{"train_examples": 197500, "crop_scale_min": 1, "translate": 0.12, "cutout": 0.25, "arch": "gmlp", "norm": "rmsnorm", "mlp_ratio": 6, "beta1": 0.9, "beta2": 0.999, "batch_size": 128, "lr_schedule": "wsd"}
Rows from block 4 of a small image classifier, named by matrix and row number. Rows with one number belong to one neuron. Each number is 500 + 50 x the weight over its row's rms, rounded and kept within 0 to 999. All counts start at 0. Numbers have three digits each.
After each neuron's rows are labels from the 100 images, of 14976, where the neuron reaches its largest size: "colour at peak" is the nearest of a few named colours to the mean colour under the peak. Only what is clearly more common there than usual is listed. The data: pixel-art sprites of 400 made-up characters on tiled backdrops.
# u: gMLP up (value half) (model.blocks.4.mixer.u.weight, 576x192), inputs 0-191
# v: gMLP up (gate half) (model.blocks.4.mixer.v.weight, 576x192), inputs 0-191
# out: gMLP down (model.blocks.4.mixer.out.weight, 192x576, transposed), outputs 0-191

u.36:524413501489475506437481539575601597436520531401563581540502435456523538604585504496508497517497511499439479509509469451529528537551500559503436482531509566562481529582476489573443557455492484441500489524429441525521546546459453519547452568596586503427473467507473495436484445463497478522478563526587456460454495400491417491487540536489540510534515537511503589570478458545559529445595450458566499417559492446570391529478346489560519511544515426534435537443495483501475402502347512554419556472532484461525493475458490530476411485470499556474441492389490579403518463494466479541
v.36:485499469539528492526587459542474541498462490493519555478519493454419498664540610514537429527546532540559450528561423503541509534423486518501480521583510483518464480456505471592479526388534483489506465496502422471481541560549519572555472442512519447477451533496411570511474527502499536482510557545541567495440396419498478473563532408594472532490457515450588394437516458546523489494530399397521478427563519523537473531439384529503475513525442503549496466507521486413456434565457510551463580492592577584536483464513493488538329483504463418504481522478404533382565502493482459469
out.36:454516442547414475511463474477518484565516507541532517445528581457506528513506539618513504502581547404516499516489560518439564446479479464432499524528553598455482571521502564561571553521479463453480549618445450481459583516490448504523567502567438488485441484516537487452539472522494476575509510513557538447464580459524529457473568503459471530491489485519486580625486436506510500559533499570520421498549540455469467606506451462560634472558315490456513466502543505456476466452454471515500476550499465486583508408564438557440433533488497589464438377539557630398447451461504498484
colour at peak: purple

u.547:517410407487478498470542535400554465471622535519612519502554501411446566520588399497540512479444548527539499536556542430461532576530516479480411486586586569496500451502469481588439508482462512523438533593501441486478499509500522537454553531512546475407502528463555531482505468510496382598491496557575480464493483400538472483524504435474497579519569473544459534488446478470529429510536484534522449419485498520455450415495465459441416515604539521460479517507532441530506371494446480586479544424482464502518458490458486610469463550432546535542466464462473512345435607523446458500
v.547:499511512504670478472570513465507467497518491485521521448540530537506563625434531454498464454501484553598523514601455541445520506468527527556502442514638490474497449473451462457444489356475539587546452464470496555490506515540450528484472473511533496477528428504489543489434538522543508416412578566570540564471464418437454457522447438472557571466474511471586502466511534501530506485525391506517563382547528499438485513475445583473457522537501407533442509474488462482512389558472468456491483452596586616550479551446471460463396461439496503464619562463472503447460504485581508528
out.547:544467523479412487522521557478534483536543474407507500488548365459524510513562519476541558447473447555538484505563426524487505477422490555510445475423461458536449506460376543497498450406392526542519446517489421565570440501544495472513568469516540550431609464540495487525516560434537557486453422471425554450516446390413562470483441574488539550430411544501520510467500487567426453550423482481544504412545497450541460497561452498542512499608499468487475558491542470492533432574576612546543551494571497576497480422520506516433399418469554533453551451552506587457437529435537497477
colour at peak: black

u.217:565381461424530502573540524423539486477590606476476489545582446477488547512491545430601485515441473441568532589470552569486467518543414516481417468551496571510422457389544471549540460470507483441542447529588525491493546561480432447514542530522560616496554595489515530533470534524465454447453472600509483566513442449566485478489449512503420514561574513469459408438530519531581519450483526492545522485466502490448406568525517443575480524554544462467426572477631519499481414427447459519504548421455495521538485587494466476451450423449477537560582434482440495486532510483565535506
v.217:530537452472479471508560567526505532562411528414586518471551536459556509559427516453541458537476545491460484467459430531540465557435501451484534538425460438563490589501449392540518491484444450545552417530500538517519543538536536555560499578434578526456472508399446571536480480546556526562470532528518567460513537518443460544457521414531596444456445529551527400483509509544490503484538455574501498348451559470449381544500443458470529405516464547516490486544477467499563438515470470544508558528547430432510486402478578426551358432501558449409498480438460562507440435420510498514
out.217:501538495430485348508456464527506459535499403581590505472477520523451478529537534452497445466460492433541480481479478420449496521590465512443535532535461564394506405519588518544575535547529539478435505509551476456504515507491527542542527588503533522516497561454520399490576588463393436467552459425539409447500502565504515433534493505566553618547559482481483445590605464463520503577447448554479435422496506529470486463546444595494496571533495535617510483528576518521422533467543523478525450497504486530469410545531545470589502592541456446487417502450545596510510446551580559466
colour at peak: brown

u.473:567434465433479509451482513472562530515533524477507555539542478524546552472548541483496543459496488535478475581583513495448476471494488568523511426623569568550521454524477464575516577538479518455470432438521423490517580589474488448473545560490572521456557450547515424502515574437397500530491536542565498514526418498458435522449356530412483529581536490513513543488459444570522474468540513489620550448390487527474419485490455481555480482605571452494475539536511439418509401454380517549454494400440503588502464572451444524526486472429499558588454439459478518402511479474560572557
v.473:489568510484477532592500514542466514464550451485493450491515419489421487558499627522566461438484615544590505549632446444459454487488511531468439556523589483505509541506497439514511484320455459529440428504470464514459478566564429474559492414565592528516484581521425470507528545486464449526486468519519528471534491424546502409484488490539450593466571497547504491426482476574480541539516413519472551499485482420517452502502523450552485561469445539503451504531558632473514463444516526522519598521504459498488582583520508490502411365543505524491487540444487587422476462559496424395
out.473:454593569471506499471529465444500523484537515566531438509502558486559493541546597448472467493527519531450454431603453497497431448566471471484498496528458571576547545556407497532518386512427483481487492412503442517383508534444479594529484583464536528441479511507430484461508539490517570443489540414549430379550446526423439424513485559499532523526581599500471450465558510550551560595527453484415516459452608556526456572552468500490488580455509513485520449512492477518483523452511525452468481520440428459451507647452595459476510480497533515462515490485508575580488457646584525564
colour at peak: purple

u.128:546462460457460463499501558491574461489534545440508481464574509455519508596498472456435539552462614448423383556462553464535549489527457442486460524531530512503439561430489551564545502448467511519444446593530482449455534526575524453580485493511492447467451503423429517565524549512496489563495450489467562482467474453509512513429553475495573525478496464585464515502517425449514460478472409553609443442444492494602426508533454456525505508511382462520527519439532496385477430469437432507488544494419453402474510361473508470477348484472491493558440448439495527443571477412383447445
v.128:506551550538532470569551426557495477492567467507512476512524488470477455636546561476507511488497587586535552625592370517570493442487493557511481514540529472514469497489519513498495515407534461592461489487457480482541563633496483557554387483647511465571478471542416494611470568517604517462516480503530544437486534416475477428506542479541497500478418442550594467483486507466506555478511402492509515368537520472570454467498424416500439530509417473485511478462587604484471455525468507561460539527519519513523551535541559495523448462496503414491529569477396516397488457519502525464
out.128:557485396540475566556424508537583599516540493527502502551534433484437404490491487498602442626503580366461564512448590503550516546533491499493534560520465481523469508471453532509534516643463547436453481504495523504542544490521523452463490484543454511454540465577541457514424546513456373477483456434408487433451561399459544533411565526485558515541458487542529530535481506429438531441439569588555474524568535511524464526480536475542596520553455514597460524500568559447448493479461553490496479620477444486554419466521453475419549568499491514537437468457435497535478462425482437544
colour at peak: brown

u.112:496457580517543514481549500459526520471516486557501535542490551533441500573537473517485380467445472539521523489521520410580509461550500550477498416530535499497472546570539455537464583484546466484553544474442511499475456535454508565501510619634564474539428554461521545491468455536456470507474573567609500492441511495543370532623528442537501462470524502543536497549407465546624544448591412481518505464490547569497492426413479500496422480530513480442398515450533481514541441515391428504405493470515524536463444546504448599522521478504574591441405530390410477481520519509530566564
v.112:546490554530553474489592534526581544490543567595553494550557514516494490570494558496603508500529549533485496588619449534578508521509506606482471443549482510492446518506487464505510501472474464510496460456473460594497484541493517543550476565522549480454446527515450603487448529505472516417411547575527553513465400434409449476496528485495555488462478506505554460484473514587530492433500462492575507366465591555558356556505419522421426565580425436456486590506520458446465417537417480502468563508484536561478493579481502440560420444494494405497539539422417503439510454461584462538
out.112:446524450504416556514441548462523527502524478466485512504544470467493485432442539513506579560607529428498528502476527512504564476495463462456519620543488561484455590525451488517557500529416474476478497655500520589460504456525482396432554509517412510522517515520464565383442520516476441580439465506445531400527490494524571449415553523430428519480427551530478541544520483484463486521467574567519495518531597458538522564519489426571619531558401482499465469481570494463489474459505553495557493596500473457508493425450406527488504510481485542519385350544559583439433481414513433482
colour at peak: pink

u.492:535431429407444417593449490592518552480474541502496553488530393469516432513602542525521527518567591515469467522441528542575521474535466600478402494523454472496483522500529536477520614566515432463488509583462474477659541590431498521570484500513600407482520537506482429566556528501517497520552478463535503510472464504536482470489466505555463490497479435496451565567493463528585509438500378502529416502408475525555437561461457485543445433578480575534558526548485564472471529542458406569449541446386482501451592523564463473527468525562427511448452452540502516488586499498435494472
v.492:398567452497491464575531473539383415585502567536534524490422570518522508632499547546535511549509553501585462458481492529425490519470488502428520486498526500503631490463528507531549531398524426424507570557504562444461549543490491562578527400479504498564544557562493456537555563461511509587531502491651461529550536580530437459509552471539507465541490492500527476437577499476553543639558342541386528507530496481496511540559511501513512437481511530563534415535455514518520487442572503486492434527564541492519600491522549500550463543515476413525444492476531550428526453562531452493
out.492:407503515538517541423523571457435494497459471583422420551448582495424502518425484486456459500511416526509501478536529447447462473573516377458513526527508541352578514457470482473501365466494480528534528460588605473404464405534470491460531488467414506547522494455473555439449486574419502499506456558482488544464484519438537494514539477498472556478586590539501379480459531469521434545434510527426453501506527555452553446569531542430560679394561471482514422477501476539534467451480479429558497602542482472479470474482488530535536473551578515510529541514510450503447538551513544540
colour at peak: black

u.555:529452416569442492559429520547606502434464538527522497527491546498537469476454371542570429549470395525419424431426637519578518529554533504502458517538452505528465542521500484515484491554496585440445569544481491430528465484521503507441580467493482492508477563466521553512464381559479419559529531543513462530471542529618485505503516506565586533517519447515427546420486518438578571457531525482574497601477473500447481446443536524497477459547521574476484514425532488470475521512381452496460508483445578385539483406629465609505559558538528532508488444524528510455507468422415488481
v.555:565507543561486456543512475553546538482497506636468491543546519590526498623485476439493444531473529524472470563533471577548531454535516483501447496599555482444451548459515539533508556454587533520533447482408451494521506538559511453614457544483551449599412432442408504539486557509478508502470497545488581495457407488455500443488528424533552553447526489538568487491497496505536544417488416502614507384456425505510421485464479527465402487544471444475499533506478612404515493556427404479417573525465547452451510497485496400493416395497451450485580533487436500527565486469488451409
out.555:558444463496474541384516438546523470486496497556442527446494448419473542507550556575524533485465399568497497540492568454459560470554431578510472377517458582452399410532571525408501565547587541471509502484578508500526572577458513483471526446567520582519552501490574390580544474422570613402507481501479538577469467434533492546593401543472406438549523476463454494533488508496522504384479500446501490574443482454512487585477530452586591465511574513481498555467502509518463498511460512588531442441463505520447559502544453524435484442541440531493507439529504440499493479440536573486
colour at peak: purple

u.378:514380430535467552517499413491452532527454525578540526479553443477402495669591549525605426513505482501639473493530562458473506519450561442525534465547490549419500437460500511542486551475554522399498458479496403438540411546556547542541534495458519534514536586456451493527502469578549475499506488534486549530435442428529540465494455517563579510517493512456474405415444498559485494490485482440527514510565515482463483527495511412559507458561529487392460512499593560520471361472528465606562499570610564481429554511523554470452481508490472506506425436449477450424485527475456531520
v.378:510540523570569437526428516555510522438445431389559537510552542500439456473556501518444556480606547551507473580547447471499459533473482554577537563526458457555493525516523444544523545508489467521433522387567386519602455496548509497427450564524452424407455542487514541572497506576462481512446521456486512531471463453460515518503473503384496522484427416457576498559477478551454395460498449544544529369453567532521531493419460521437452503482447528477532479441516434453414513481467486540548515495506447661611519561571493546544490518589539480484497549529494532453483551420490579575
out.378:508512464492609556486546569482584500426578514453429453508516442471545487435483542467494575515511568526499507557468528580553523439486437575510391496498497582519497558466530474501559511557431414519592544526519569561524570509478425467492507508475429554535528502468423443533413538571489498506413478448432513561470452437478536553444574516444372392441505533551498484488494512527517457389445570533469418608449522467536486540556498440484563541438530542515567620480485476492516552446488536539501468509471496497479579539472522509456511379502523557517562453618436487529437494490603531594
colour at peak: brown

u.559:488519493460481496552558498482535448425569560438536496539544491517457495526549567463523433558608595468532474550457546483608494567591492516449431534489441537557457579448522461574515481379492431522543483500415507493481561555426468507629438531602507531562383508462453523531464552489423437503447441530563456487534419428582418517489537485503502519511531496422514504536508544500596471501500408450517504512477478532564414567533432507560403527460409455473457463502561494513451492448407457481509514432492453463458578557496457441413442463563529524452540476410541594436485496526515449478
v.559:505528446474502495509575587520486486519424528400573490458579591451577483539461518479508451540490541482449462463471456543523451534405488457471538518421501444573467566467479372539524494490432450515552412576534511570499552532545537560572515574439604505399418524368449579565481464526538460517470542492488572471496483517444502572474525423519576471457410571543517437472525482556457438476522476541519534346480548506462406545464486512502515441485445522548487527490493430477544466530472488600495534478530409457492481422437508482507349445474553526482502463436459539470429428467495505543
out.559:468553543476515338484522422525496478509492413606557503478488546504506484508562489450448468484469476445587480494488487430457495465633431462481547524543463583333500453482616500518553554531561550509461502466535471496513497488498492540514490640504533498532491568431474429471582584496359455444583463488509419491497526556462510451551518468520509595543581490504478440582592515472555531543461459552485390440533523543503490458486474585489499531480466507576521510504542562532445591479534481470555464513514508528479451552550542500608507562557418426438476552458531516487538441562501544464
colour at peak: brown

u.474:526387465516512490435490496483571537422506496458529584550503427460464512578526400439551510491518539489493451540501567384468514528512567508547475538582551600444421434502453471560411509424502529511472433551475475476473475518453498500429478472505486478411541499457546468437475392538490511518497556541578548544416439342511413591479500471487515503476555469573447546480456515440516491443544396502583445508492475439504458502437457512439450437561524426462498570486532488415436346477365543494533562479500538471520562495475473551482480441431466529550536547487426450465476523431468499478
v.474:445505524492576516603481465507433511538460498459472551512441534539494459558473528560408514443571502551520518461445494521544508419476512590465480462559539461496576549495571526449457482468568449512561521516504556476510500524429404531564426544572515488576434539530434474560549502536556547452506549514647492577515462560494430475569453488544422476529430511411606552565459434517622517561614424431436495518439409471534541524409500562586454468463517488557488435513491521475522527538535451482460482464569602523511569593548442445527496446529512544436504548475526529536604494562569501485
out.474:491456555501449545456588535494536405439480532392513417586503466423494461525527481448495625457455421555477432542591515492499495550477468572499414541520538542488484414440432505523447422371477533489504482547481482516467421509495566455433553453479559536511614508502476522462523465463533567416576465569492548570481439482482553592538509511478518518440562547461459486427548507491509433586409431472504532474544409480538394505545472513471473572562570469440530603443514432469538501539518563543561581443505469431484514496532513511460474410477523494571551491472519503441495559417420450427
colour at peak: black

u.484:548500469425487453534474487525558494520406442410466551486529482553569516439591436469376497549469602484470543544419409519559600487508423539516485545451443450548465497506551479544518519546491514594502538475561536492552513538527476431553402625525495472631473498475515420572581577570510552571442477528495473478537521532467499484469495517428428443513425422487534539643532483448522488482518494605513394452448532510613510492494468527427463446473467523572521486484451462514491531520497453558529424484473459448546583406529477543566427517581490461501414506502547542512547509465553509480
v.484:594518571492486443611488517449532524465459505464475436519572528457481457590566560529462503532505560587461497547624417542556453477501513439571447517472455432504461557439485428471512485498467461499508497520594447547545449579559508588533518598516578518403438506467427566579525549561446526427454493488474572505424474461461521526513466484462549523427433571473558502500555501546500501458481311455557474406539639595519444486491503516449442544505411517441535589423530474448465502462469456537492484530503445550523547528513485469526463492547523456539497514465421433504581500533503443479
out.484:554390527432496545486561487545510520424461505474530573497475466466411497425467568457586432578493400547435419498560494467511458583532546500521527474471421430530478478501484467424412414546441547480521464437455523480516445527526582491469439515536564460487522526487549557514482461462550475392552410581493527506512492449498493501489420466597420510541534487459472399502405565562494612496481629426538622514375568556504511527555476516504484497504569542474427462570540541461516497562453519486516510470467591488509408501509545384499529496571501490461551546516553440572529527503452513493
colour at peak: blue

u.122:590508492489499525535484468495581452463541483346555485498540462409519508581548532503466621515469539445500464581531485517479606519489528533538474542478567528533417514517537516545520532454519512508405442543489429497508501595494529395556549465587519572504491451504449451529503491479552531530490483476497562445480503423516493449420493565449495549459472460463552537524538399477494459443493456541594494440520416404489411537522411442575492523607387437529454536471583516424443402461396518532516578460565452481517473457460443506465380465405467509488542454509458557428483500432468495483
v.122:497484544515558459521595527560515462481542559543498508551564517442487547645464586461575541440513480548545496580542446511554467516478497560496486451550518490410443511480492480501502538431536456481581428516482469498484548517480479587554409509594555515474453547427450550545481518524534520422479555573581537466429432433465426458565560460574488517447532581513519479440469498565540536461551432389552535421491504457523411535464410508453474460529531413460483567454525531469457395508428510503429497482533551554463567592477518445546460397482465501483554567410365475422522455536555485470
out.122:337511487502445552593410446521482556473528507592508541533487528447480471504497510516516526592550553444468470500499591449518474512504462455428555533631455503475487516504483425493510459502475379478500568565486560554500580464514547465450548468534416546550437597454468530427429489569469345585520470545503537477467556420595428556431527452528497500532476466507503527514454492498534503547520498575483481644474539525538449492430592434532569452524499533444520401516488538510477501459426478622509516537431491453567504460480454513522547544490527586538381453507523480463477500523461454485
colour at peak: brown

u.175:524559540542489508573520510510514444521480591464415461538498539523534524430489562610394530550544538373399386504458533558443543483558536478477525498350481470545505480399500528522571542562509584452520538561484475437493564527532505408542543441489406509460456487455511485465480518451469590513509457463432529536532534631466530556441545571409552508495402531506495478471570492445513501482438555483573443471564523473434518549566509530492540431492397458472551537488482551482452606470462451467538494495430424495524511483517520475487447493571465519563555399589567508477552432458537503535
v.175:475529511591627443605555425497564528459451559560518537515439573520530430479468440541493443514506533485436402546474464474562557550537579534513475509484474446478492460493496570535522460516529572505468549513424512372494436481532508556483468483522452467507490541442487536505449417572583552464555528495539475583386497541490457541510560558485488511450435396462471532460494523494526483435499486432602366482567553412607487523543474551432412453436489539498554523521519538538433551527399417504525496466477552419562559504576484464495485487552452390488525501548579478491546450411443487508
out.175:491581519480495527506469514500545592533470358469501472464477534481527415388547524454548469516434508554467514528532420537589448524548421417544427482533547533519606472547504455529525484591441497491450493492507570534541511518540494498546527558517554449581487505504417484475490632497508417514538538486538435483461497556494444466603545593475435508473536503457532388538457495522520523546529533534394485519441511507591471515539463439476431516394515555591510517587455537565650545580512548512479494484422458464549409481485520439551558516476544455507408540424571597543517537494500471540
colour at peak: blue; yellow

u.255:463531547542520467480531409500464438559443484548477444439479533588561504478459510449563448502489426588563539445517440574465449446482565476579538443438504415446509446526486486446517456471491547564583492429516548545502486447558507537465459428467490573560566458558560569481477536460570549429517564597456468553566540562448514406559484404453554468410515538444543444483524563496472565531456495494448562498547513560456566493528582552450532518453563500496423450573408563553537559542555520446534436563545547586501486542450553423545563513540506445411541559539555481547420558532569494449
v.255:543411421451470490596564561498644543468433520443479471492504472583496510511423431460517457533491536547545531605460471518468503482541467549558438512493539495525502437490501519483482541493452547549475495589520521467491554502457432507443425467643625432551498511537558471494497450577510513512526500485541516453531549509562506509538477420466467495475528529486469513490589495497661644419519496490503489469548456528435463468475419524421484524602484516445527575446503516453505509508361441480418565513591553486545517522437457531433549589449467544441522487520455508517543623442446474483
out.255:508423482542532500505595526541509581467451526436503451458378561551468514436407460457516483530581441564550545554431475520421483481518552509496461574523568461476568529524479513543481476497448512523496531530519534401512471410522486448448418458543567408553518569562490469577511463579524429503584531556574531458490561569554565499578523448504492567486549471486419476414565551461506538413587593533455544491568480536475499464485433565445520614483516551497467558507545547455508540491458505445548481542556618449533482500430431441522565606453456578528564539531541408551517562505470461517
colour at peak: pink

u.63:609460522576429514449486477538623578454483496558474460485522383412463552518636531495575394500468495439460503418489477516562524533550512516489483468492444491522376553505489493517412521523503528450535433546471404625528499554447515517544503542438527481439447451500518532427497478483430506478445457480435507444437445441468506488508472485584518460467446620473485501480563591525477564461457522448587437528593568542472413495474432519525493515576442437453436663426479453484462499511462526544508521545524493475456438440500426568472391489513494507490491441490475498473541453467478465523
v.63:546498528559555425545567582556518564485475548560502493506506502426428547617471595460565460456493493555492456508535448532528495576471517543495451530516490509508495494538475409514492520358471513508489441488425430507450533528539479564574370478506570428450469541469404562510514478490449513411459550542588542494444453443438421500481526469557475563477465503496506501423479543620491531503551364431529434425496515480540405484433359536523487478538484501445504578479553543411482405562472493544482549461504557480443507536505531494535399429477463486478498538465440462485494379500529451438
out.63:521518427482539479524578505525428471492433511460517436531527510483512520536436527553534497498488547494585557511520404507523421643437488466489509480495581542456450426498451448534660487488456430458497544505545535512467409442581536515570548470520474466552497538538559446567468558467534546541474475536447454556472470472595511470451563559493493494446505516522461500501500496602360464498466463585448465555556517423600483547583433495459488530442546551534473460583521515635494411461595522534491503473483472459455528527427502556539426531413434541550415460503550539427382439487502491519
colour at peak: grey

u.537:572436526405516432530528553439597536447459530388551523506537476525543524516556505514525435519469486521521463595535534439564489433570493574545450417526550471521424562540518489518516558497526475531514486515477449520542464534514464468585527576603617521509465545438516518532480526465517430545472491521563463468454541442523400471506439563447495471506472452544486595568412464588598565443598470491570491436378540470520438500479418524567401512560514421504422533475571554412514432459388489484420501449454535525513472520476448491537489445464496572452456478486454519459539502463506610562
v.537:457481588582500467561506485536491567477561565546491513542505479486443515589532552507508532532553516501496396541571474559584542520502559547424440460539540496447512500492502556566505495460476498442479480527465474534483441584500449534581445512502539511387426663441382524521455549529496465518433506509542512523449422461496480424482513436555505535473478512454520452374491438565549473501522443454515474385535572555519440514499387499459388501561546431550479516466485569469440438525461482556517579479511583495494534561581448462514417464508503504395520509414410515384589458538512461506
out.537:406505516516361530534458566487374466514496446403466479435435553440506504484452566563518563492534553427546441417482535538540567528407484519444559519480508539483438545498478523540531430486444374558590579582453508535444468436548537516477588444473450501536530515507483492497519425575489444578495488491468522500551554594584515517435549497472450516419476523596439549441486462537495400585472510535536414564549493460514541449557499452579572494529374529458564489453531466513481523397517507555550524535543521465574551461548463549497463507509535512557440440515518559444465516483422460531
colour at peak: purple

u.46:566495450514507461469545533577583490446585460467581516467502376502445561409545503538504535405506483465476549500470495475515530589560505606454444487465539465508524449557513516462533578546473514447446482471443403453531452535447500439443434510585578417468465518473575434490564475392527521553481466508505448457496494500548490512477469567531448524442516463518441529589508427594484456438500530505569499483513388437487446464532450504603523492569508520547490591532540544551503473554439498587547565375463457532453454539491452569532422561518429602450410476438476529444485423470422511458
v.46:486471556558526510535545488514517528521532562524565514556523463490494546649515576452568517532488500527553454632615462505465504464529530535494450501595551515460513495522510459549433483390509448467469434501481479486462544581481422490529474487553566516464545501567434525472450551492483480481477572560640568509439450394481387432475463451550506512525501510490538450419503519525583553509561401472491536398560535467493432541497381468543444525563489397519489513437535546449442381479466499485447591473507539548495540569494503450473380464453458481512564533434426462408548479491506532496
out.46:448554503491470534567363482456527591502556539496485557626459461445486445486553510429503519514504539430443430482520505466602439474492494480471475510519456544565558598512461480487499484574444487543443508510465475583458546565516554488464537578477464523521443456504452498425442515521418415531458476493492518429514510471414484520362620545467529466527497403487548500464474511460494518553572609497485506580492527530544443533408570392524509529402393466431553486503546479446515543399418583523524563575442497488553439472528487492431534454492573577484469450507476551559462476530551419538
colour at peak: black

u.221:546451432479527441425514452543588528433565541428635591570517435468477488519578479586553502468459517502469499559523526424543536587543504647504449493538477575485453448530557471500495531517561538405457494467458417481573486523469533501387489516591536538464500573469606534454488414467510462500453497596509433466493516402537473474469476575508454555471572461504475492591470469473554450434500499518595443467513476386518400453521465461557480510546517490534508505544574465520475430533393488619508530424456491581535549481511516510541488512500508536525449462430488514387530494432496519535
v.221:480454518524508464575542512497465523483518550494514504553531495464434513638583586515493477536495515515505440512578448529598512543475539521458442525537545455482523520460519426586483548488510484422525526536493444490496458635538520588570519502540621511428395602442401528547472509532442464518506503536525541521448444463521512476538552462633481554471490489449558451424512400531557493499505424430523481376521574571498460499476433539499421507518487518589523506487555529446454486523467451579474539489499571570514487575542473484558387479530459509473500516435387481381600437557496444447
out.221:464523445532371527528422466381472470559593463479424490537511427412467523503559552490531498433495476444487472489497523523504589495403561519411520504436504520489535500508373564593496477507451457419481534568457470467417461570485493518486572456468458519455566469581569472386519461453508547608456494437485478464496489520519538486422518521523483466470475492458431570431518464474450444618477470492482482512521537552472498537500516403580506512515460467466429508467494436543485441435512539543566517529507441451517498471524340596443471532523550572504423407515442520405447506457523417428
colour at peak: purple

u.298:465575563532549455451531417501459435537469472573448417473446543570494517522431534477484439475437448586504553448570430561460430489480516452526545410437507423483548456443437497411588435438497547550546489457559540563462523450571498566482513417421417498565584442562576556474489574434545555436466526450472456545529554560445526473524513496468577502439496562496556432426528556454438533535450452529481543496562477577459495507557572539405555562452559514524518476562405542560540513552540510432542440568534541565429458494488564439542516541493521436508533544548526449537438454539572457499
v.298:472389484524520437515470499498635517492527511482561520472613431588555526492488447452550505465503454469492439537522487513518518530570560600599444547595513498439548509524464455536462587535449501553530495392416538508604487495465491495419481531520605580440475422459493506483499502504473520477460517641503497505490533494543485472497443474477573599468485427466589547582526407560623544446468517592584529491492471485503492435495456536530522483543508531560563539538508486476436524533370445493435513466464522536530492560485598570466491545504491500420514506494476485508419586383472537433
out.298:452391501514576472486438492465526553429524380548523615440506506558452500449521473437466531483523518481516450520495533466419509492503501448500488567523467468565593477435551475531405540453396441546628471436483573504585520432480551481487401533542512556447534509381365561471573486546489487508538462500472457570513558508556513539493466472486522600572499469505567499536557490483500582628476644527551608519508522512501483508550434498513512502486484550477552533510521504503463527503449544532474537525520560467502483639466591527598554529522535433486493485512522503597522572447454460453
colour at peak: black

u.475:521454532471517501529418534422504511536436455429481476595512477421440510525575474436478529380513554455508438453477518459541614522484604539553483501478564506483494543554544495585407514527545552508501502519427491597537429540447455474464509545482463524458423512541567519442416437566425438554450521572521501514498506498420518375458472496498542455456476502454565574556430429466510435519530413638515498459449533544481554450368475546456362529528457423526408514472503472437489465460481486428566484492571479514561456480509443563542510472515534523465572536454484518492494585482591537538
v.475:556526597480498509460520425540522502443510428508515472505537463514438463597511560515527445472488565617595579556647414442477448459541495508547436437537511494477473528462476490442536515335506453541518482508591519524517464536515430491451489523625518528525556453542472458537571583475432592493454490560500568484489523371540486413525466483403497619461568567544599469533521466525520527490495331510490542500536493460456459462551461485483510554457429465474483500520565539477526463429469528493463547534543490539508548510535522465512377400545506472509512548475482543456526553497535484452
out.475:537454448436548574470474487539482516412548456422538486440546481479447473434429613567501501514540539542471500494522467535488604468464427519465438538388422498530420466393470497429509455509451503501524572470543533434529484575458534468449563422514515551475603477490539400586535463506610473389524386493471514534552508522411593471533468526425541503497495507481587485524515461464498424387448570504518483506546555501467516543590493446486609560517485592535532516519506449542492585586518485543568498546543493541457502404619555477474513569535473480436545503550508580514496480497536491549
colour at peak: brown

u.277:548525380569502472610576541443537460455522578552508413428546528441469500483522568504505463457524566455464441507537498516576511573507471544526543572539490471510432501527435406522571512527475492548431474447498392536450514526546518503510414520562522397494490541461473584528459508559426481539518416582448508564429502526526517540524517550469465471447432461563454445465401552546464470488485553537559420534456566465508398521494415446465543529515438597420532537520507522494484505445468453547490487529437439456569467592497564533617502507522489446550446440477519512380417405472486604499
v.277:560463552515533517495579545525573518503491482614485515561611515458572500537515515497531555510444425544503547586593534605500438407532466537441427503581466634495531508528562491427508543501512455465512513452511488553564558549504526451489564622514578573509515418547420510487436538459452487430515552527589526516502389439435432463456530538558506508542580540513533505540555487513574520444508470464530620442478478551484394548546516530533483531581520466511508586467596485431433461530428540485379478459527518580467496587518465472486472528455465493556576477500395478478547491504528495504
out.277:501516514432507565557434499504537552525451462443463477632460431522496411458535442372520498477469480560497514451494440496571408474504490472488419512529424448578585539472464504491409405561457455498470550453484556505549404487480524540495529530452547459525542440593458454528471548458545487495474421441518517486501508411395539484525476513609487527551459495477564511505452536481497574515485524495369571522497471574479514487447580487435483530408563535595436486567509459502589510539493598471521515570479557576500387509558476413528549494461610523461503560536449481626495533558523473513
colour at peak: purple